From a checkpoint of a small image classifier.
Data: 295000 training examples, 47.6 epochs.
Rows from block 2, named by matrix and row number. Each number is 50 + 12 x the weight over the matrix's rms, rounded and kept within 0 to 99. All counts start at 0.
# convs2: project pointwise conv (model.blocks.2.convs.2.weight, 96x384x1x1), inputs 256-383
convs2.8:32 48 56 38 14 56 59 29 49 54 80 62 56 60 57 39 49 24 39 47 48 59 51 48 49 50 46 51 37 55 48 49 52 27 46 82 55 44 52 48 50 50 56 41 78 60 51 53 54 61 59 50 53 31 63 39 43 63 60 63 51 61 61 46 32 49 39 41 53 43 60 50 54 45 50 70 49 40 53 48 53 45 65 50 35 64 58 53 51 37 53 30 55 45 66 48 48 51 32 38 53 38 62 51 49 55 63 52 70 77 42 53 45 51 51 53 29 53 30 44 47 34 37 40 31 48 61 47
convs2.9:57 50 49 56 39 59 59 51 33 43 63 55 46 48 49 61 50 43 47 60 43 65 69 36 64 18 67 56 49 47 50 55 44 64 54 44 53 45 57 46 45 51 51 41 71 41 42 55 50 67 53 46 47 44 69 62 44 63 99 42 61 38 29 49 56 23 37 58 48 42 53 47 52 47 47 59 46 62 54 43 46 55 40 53 90 57 59 50 53 42 24 54 57 50 49 45 49 52 49 39 58 47 57 49 48 34 56 51 33 33 48 56 60 59 49 52 85 53 36 56 56 48 47 54 57 50 62 55
convs2.10:51 43 34 66 54 36 50 61 49 62 38 34 45 48 49 45 57 44 44 32 59 41 44 46 45 51 39 43 69 40 52 47 45 30 55 56 44 46 42 52 50 34 40 15 68 54 42 43 43 61 51 19 49 38 57 63 59 62 54 40 52 42 39 51 54 37 56 55 47 56 59 67 51 58 54 46 53 47 49 46 58 52 42 33 87 44 36 55 50 31 38 67 55 52 41 62 55 35 77 57 42 49 42 52 51 51 59 63 42 56 48 61 36 34 57 33 21 44 31 39 64 48 29 49 54 48 43 56
convs2.11:65 56 57 84 55 57 42 37 46 57 67 67 51 55 47 37 63 51 56 43 56 39 60 59 43 47 47 47 66 58 54 56 46 54 48 45 78 52 57 86 51 63 49 51 41 55 68 41 58 51 70 49 49 58 40 49 65 66 36 55 50 40 50 27 49 55 56 48 62 53 37 56 42 62 52 43 56 52 57 54 53 52 35 48 57 38 52 55 49 64 30 40 51 60 58 31 54 59 23 37 56 34 49 42 46 49 43 55 67 20 51 49 63 35 61 80 46 50 64 55 47 71 51 35 48 51 64 43
convs2.12:59 51 38 61 39 68 45 38 47 34 49 53 51 41 54 56 42 58 49 65 44 35 40 42 58 56 45 50 51 43 52 48 48 57 53 28 62 48 50 32 70 56 50 55 29 37 28 53 48 34 46 63 52 70 57 33 42 43 89 44 50 79 47 41 65 43 62 48 42 44 52 45 56 54 50 56 49 27 46 31 40 50 31 47 56 59 54 45 51 53 52 56 53 41 52 27 50 46 36 74 59 49 61 56 52 41 43 55 59 46 51 52 57 39 41 61 29 49 52 51 39 54 61 57 42 48 43 42
convs2.13:47 53 58 49 09 59 38 40 74 34 58 24 57 51 47 46 72 43 44 56 50 77 46 51 65 45 34 64 75 77 48 62 46 68 47 57 65 48 54 33 46 46 54 40 62 48 27 48 39 37 49 46 49 25 58 83 45 41 78 57 45 49 63 46 35 49 59 61 40 43 47 65 59 51 49 50 50 41 54 37 47 49 53 56 45 51 47 42 50 36 55 26 53 57 65 55 51 45 52 32 48 42 52 54 74 60 48 50 59 61 51 54 41 51 42 58 58 47 72 49 49 36 32 41 51 49 54 55
convs2.14:48 48 60 49 55 80 36 44 34 55 88 55 63 54 52 30 53 65 54 63 56 54 59 48 44 51 67 38 63 53 50 55 47 72 51 20 53 53 21 56 52 57 54 76 39 37 38 30 44 61 61 62 52 55 55 39 44 53 36 52 55 54 47 48 61 29 78 41 60 58 51 63 57 50 45 55 49 40 46 55 62 53 54 66 54 75 32 48 51 59 47 19 57 34 49 34 52 52 52 58 40 50 63 47 68 75 40 59 58 53 49 51 59 59 42 54 72 54 58 44 43 65 43 52 58 53 54 53
convs2.15:65 49 43 32 44 53 36 34 55 69 36 73 56 42 50 67 53 36 53 35 57 34 68 48 43 49 40 46 57 45 54 42 66 53 51 42 74 41 45 76 45 59 48 41 64 51 58 63 50 46 41 60 55 63 48 50 62 53 47 54 44 45 74 46 53 33 54 74 56 52 57 38 48 45 51 50 54 46 60 65 46 47 54 45 59 60 40 45 54 52 57 39 55 55 44 31 49 61 37 57 56 44 58 46 43 68 60 51 69 68 47 44 37 42 58 54 46 50 39 46 38 32 72 43 38 45 46 55
convs2.16:70 50 56 62 61 50 45 43 68 63 51 57 37 69 51 52 60 59 53 39 63 52 72 43 49 62 58 56 37 58 47 45 52 54 50 46 63 37 60 41 37 47 59 67 68 51 52 37 68 62 52 56 50 36 60 57 63 44 11 48 54 50 44 56 45 40 60 55 50 69 41 52 47 39 54 33 50 58 54 56 45 52 57 50 35 49 44 42 44 54 38 38 50 49 62 63 54 50 60 58 63 56 46 49 54 51 35 47 73 56 51 61 56 73 52 37 43 49 41 46 50 54 37 47 49 55 56 53
convs2.17:59 46 40 67 48 45 52 59 37 41 57 65 44 66 49 39 45 52 41 43 48 61 47 53 57 68 56 65 52 85 44 53 45 64 54 46 49 41 25 57 38 61 58 44 54 39 52 40 46 52 57 31 51 46 45 60 53 48 48 51 45 38 78 46 45 62 58 60 44 80 42 71 51 41 50 41 45 69 48 49 32 53 59 52 68 55 47 52 47 65 29 36 54 59 68 49 59 55 58 53 64 39 53 48 53 49 54 50 59 33 51 50 52 54 37 71 75 58 75 57 47 55 37 21 52 45 50 45
convs2.18:39 46 41 63 44 24 53 58 09 36 63 65 49 59 49 53 34 27 54 63 45 25 58 45 46 52 68 53 52 67 52 49 52 36 47 65 27 42 33 73 55 52 48 46 65 61 35 38 36 56 51 55 47 49 76 44 27 50 65 53 53 55 32 58 58 62 45 56 63 40 20 43 60 72 51 69 50 50 47 58 40 50 29 54 56 65 38 48 51 54 56 44 53 32 58 48 54 55 57 55 47 40 51 51 46 40 42 41 27 58 50 54 47 44 59 61 62 48 34 37 49 62 40 32 43 51 58 39
convs2.19:74 42 41 63 63 67 34 56 04 67 49 54 72 40 55 62 52 26 42 58 41 45 49 44 46 35 60 65 46 50 45 58 44 30 51 32 52 51 41 61 52 43 59 32 27 33 29 67 44 27 35 52 49 53 49 23 58 48 75 46 59 66 68 47 67 30 49 53 53 52 51 63 56 74 53 46 49 27 50 49 39 37 44 47 73 50 54 50 49 48 53 56 44 37 45 51 43 33 37 53 51 66 51 54 53 45 40 55 37 31 50 56 51 53 61 48 57 55 35 55 56 62 55 62 48 47 42 70
convs2.20:54 46 62 63 62 37 64 60 99 34 16 36 54 68 54 28 48 75 51 40 47 52 54 48 64 33 44 50 47 65 49 51 37 43 49 49 67 51 56 54 49 41 51 52 47 43 50 43 50 52 45 47 49 50 33 71 42 49 37 49 54 33 45 44 30 70 38 43 50 42 20 34 41 68 48 67 53 63 48 46 37 50 65 48 80 64 50 49 55 59 44 45 50 56 59 52 60 38 58 67 43 57 31 49 34 53 41 39 34 52 53 45 51 56 36 48 48 54 34 49 58 65 39 51 49 55 46 29
convs2.21:45 54 44 23 54 43 58 47 99 49 42 41 64 52 56 47 61 42 56 58 35 56 59 53 59 37 60 49 58 51 58 47 59 63 51 68 63 56 43 64 49 62 34 59 35 47 62 57 46 68 50 68 46 45 47 65 54 47 37 60 48 45 54 61 37 35 47 66 63 47 74 64 24 46 47 68 54 40 58 62 28 50 66 50 22 47 44 52 49 44 72 42 55 47 67 65 49 62 56 52 39 34 48 56 54 41 50 50 37 68 52 42 48 62 31 51 55 58 65 49 42 27 54 52 34 55 47 46
convs2.22:70 50 56 55 80 54 66 54 96 48 49 53 72 64 56 36 52 72 48 54 46 69 30 44 44 71 43 61 42 66 53 46 40 61 51 56 65 54 50 37 65 54 56 60 26 36 48 57 55 62 60 45 56 45 52 59 42 58 37 44 49 65 57 60 41 84 56 29 41 60 48 57 55 48 53 33 46 46 52 34 50 44 56 54 40 57 57 49 47 59 43 42 45 54 81 62 55 58 34 55 56 71 49 47 33 40 26 47 44 49 51 48 60 44 59 47 50 52 53 59 53 48 58 46 53 50 35 32
convs2.23:58 55 47 86 24 66 75 61 64 54 52 73 61 41 49 37 44 52 62 65 51 28 40 46 54 52 44 43 45 54 46 44 50 49 45 29 53 64 34 67 63 53 44 34 49 46 45 49 68 61 69 47 57 50 48 73 62 53 40 51 49 41 50 19 28 58 66 54 36 55 48 28 25 74 51 63 55 53 58 42 38 55 82 46 81 55 58 55 44 62 47 50 44 48 58 56 49 55 50 68 42 55 49 45 49 46 48 48 55 44 49 49 41 57 45 59 37 50 52 59 33 64 47 65 44 49 55 49
convs2.24:65 51 55 12 59 57 51 39 99 46 69 73 43 58 43 49 34 37 58 46 52 27 49 47 43 57 51 39 44 43 44 45 48 65 54 40 64 53 31 70 46 53 54 19 54 64 38 50 55 48 51 52 50 37 34 48 44 55 54 48 54 62 64 48 33 41 55 40 45 48 44 45 45 42 52 37 61 37 54 37 50 59 34 41 05 43 50 47 53 42 53 43 55 58 61 69 49 52 73 47 57 50 66 53 44 36 55 57 55 50 51 55 56 42 40 47 34 51 40 50 51 48 46 52 50 49 44 35
convs2.25:51 53 40 53 59 53 35 51 25 30 74 45 19 29 62 26 47 74 51 54 42 54 52 38 60 37 52 59 59 53 54 44 48 50 51 35 55 50 10 44 37 48 51 67 42 39 51 57 50 66 62 30 53 34 59 91 57 48 58 50 40 61 43 55 63 58 39 63 62 39 25 48 53 43 50 51 51 40 52 44 41 50 45 62 54 50 37 52 53 53 53 72 57 35 65 60 50 64 45 55 46 45 47 49 46 72 42 53 43 41 47 52 45 30 46 53 53 50 93 47 54 62 57 39 35 52 48 62
convs2.26:53 57 49 34 53 46 74 33 31 58 50 63 72 71 43 51 73 64 51 64 64 50 34 36 40 60 46 53 44 62 46 53 48 64 50 52 65 51 64 35 56 78 50 49 71 49 62 55 39 50 70 53 50 50 52 64 72 56 45 57 59 36 61 61 49 24 62 51 37 49 43 80 41 52 53 42 55 33 52 54 43 59 56 47 58 68 73 47 51 56 75 35 56 66 67 76 47 55 54 63 43 48 53 43 48 53 59 57 56 52 48 54 51 51 47 80 40 62 66 61 45 52 53 47 49 55 47 56
convs2.27:53 51 56 40 54 67 52 83 36 45 71 61 48 54 53 61 64 37 53 49 57 36 45 38 43 53 53 36 47 63 46 51 45 60 50 12 50 46 48 52 49 52 54 47 71 66 54 49 56 44 46 61 51 44 64 49 43 47 59 52 54 42 30 40 72 63 47 49 45 52 47 59 65 58 54 07 54 82 53 59 59 46 80 56 40 67 52 49 52 38 47 40 50 79 62 57 51 47 51 56 56 52 47 49 50 64 43 43 48 50 50 44 60 72 62 54 46 50 28 51 52 54 57 46 46 41 53 44
convs2.28:66 46 51 42 28 21 54 43 22 57 49 43 33 61 46 35 45 53 41 46 55 58 66 54 36 27 48 40 60 48 52 45 62 70 52 63 48 55 46 43 65 38 56 54 59 51 64 39 35 63 47 52 52 48 57 49 36 42 60 34 64 47 37 62 60 53 73 44 53 52 42 43 41 45 47 27 52 58 44 65 23 50 64 55 64 49 52 52 50 39 50 65 59 54 38 53 53 46 63 48 68 48 40 54 55 60 51 52 46 61 52 48 55 71 54 49 62 42 65 46 47 35 41 33 72 48 59 59
convs2.29:48 51 50 48 55 65 64 37 62 49 28 59 42 40 47 63 43 45 58 57 65 49 56 41 64 54 54 54 41 51 48 40 55 52 52 17 68 47 39 45 64 41 53 39 50 45 27 45 52 76 61 72 51 65 47 65 38 51 42 35 45 31 33 75 49 58 49 50 51 58 43 54 65 44 51 48 59 56 59 51 37 50 41 51 24 36 48 48 50 51 35 56 49 64 59 48 41 48 60 45 47 54 47 51 63 63 48 49 39 47 50 57 56 58 57 46 92 51 56 66 57 50 73 44 63 52 45 77
convs2.30:65 53 48 35 50 67 43 44 01 40 38 44 58 56 51 62 41 76 55 38 42 44 58 51 51 00 45 41 56 50 44 45 43 52 53 70 40 42 49 34 48 40 62 70 45 63 52 44 52 46 62 52 45 57 46 47 31 52 55 56 60 44 35 45 51 43 28 60 45 42 63 36 42 43 50 45 43 50 39 69 50 51 43 52 87 45 48 51 51 45 63 60 56 53 42 61 51 56 34 42 43 36 46 57 58 37 48 46 29 54 48 44 57 35 57 60 55 43 49 47 53 42 54 38 46 52 45 57
convs2.31:69 47 57 51 47 83 58 39 85 53 61 62 38 64 52 64 31 42 45 68 53 52 61 50 37 56 42 54 46 43 49 41 45 82 51 45 50 50 40 51 51 37 51 45 63 36 66 33 59 51 64 48 49 42 50 47 60 55 56 55 47 33 56 39 15 63 55 49 40 29 68 71 67 49 48 44 49 51 48 45 67 53 55 40 48 50 51 35 48 62 30 36 43 47 41 58 46 62 48 50 46 67 58 42 44 42 36 58 45 20 53 57 53 60 37 51 61 51 68 57 45 37 47 51 59 48 58 61
convs2.32:73 50 46 41 46 55 60 46 46 37 29 54 49 51 59 53 58 57 46 49 39 22 51 55 44 63 47 51 59 43 46 47 56 50 51 36 79 49 45 50 51 55 45 46 68 49 51 53 55 46 62 48 42 51 29 49 49 44 41 42 57 47 68 19 72 47 38 44 46 51 69 49 65 53 47 32 44 41 55 41 57 39 34 58 38 56 43 59 52 52 40 28 46 48 57 74 50 51 25 34 59 55 43 51 67 47 38 48 69 48 50 48 56 46 25 53 63 52 58 48 40 65 70 62 51 56 55 57
convs2.33:42 57 55 70 27 28 45 50 90 42 38 46 36 59 43 48 51 23 59 49 55 27 51 52 47 62 46 52 39 42 44 38 53 28 55 54 43 59 31 36 39 40 48 56 35 45 56 60 54 43 32 35 49 50 50 50 60 50 38 46 55 51 13 33 21 42 46 49 56 39 50 50 48 56 51 40 62 63 54 62 42 64 37 48 41 45 39 50 48 66 30 31 49 57 61 59 53 48 56 73 64 35 48 54 43 42 63 45 55 43 51 44 42 55 52 60 55 58 52 62 45 43 65 47 62 53 49 40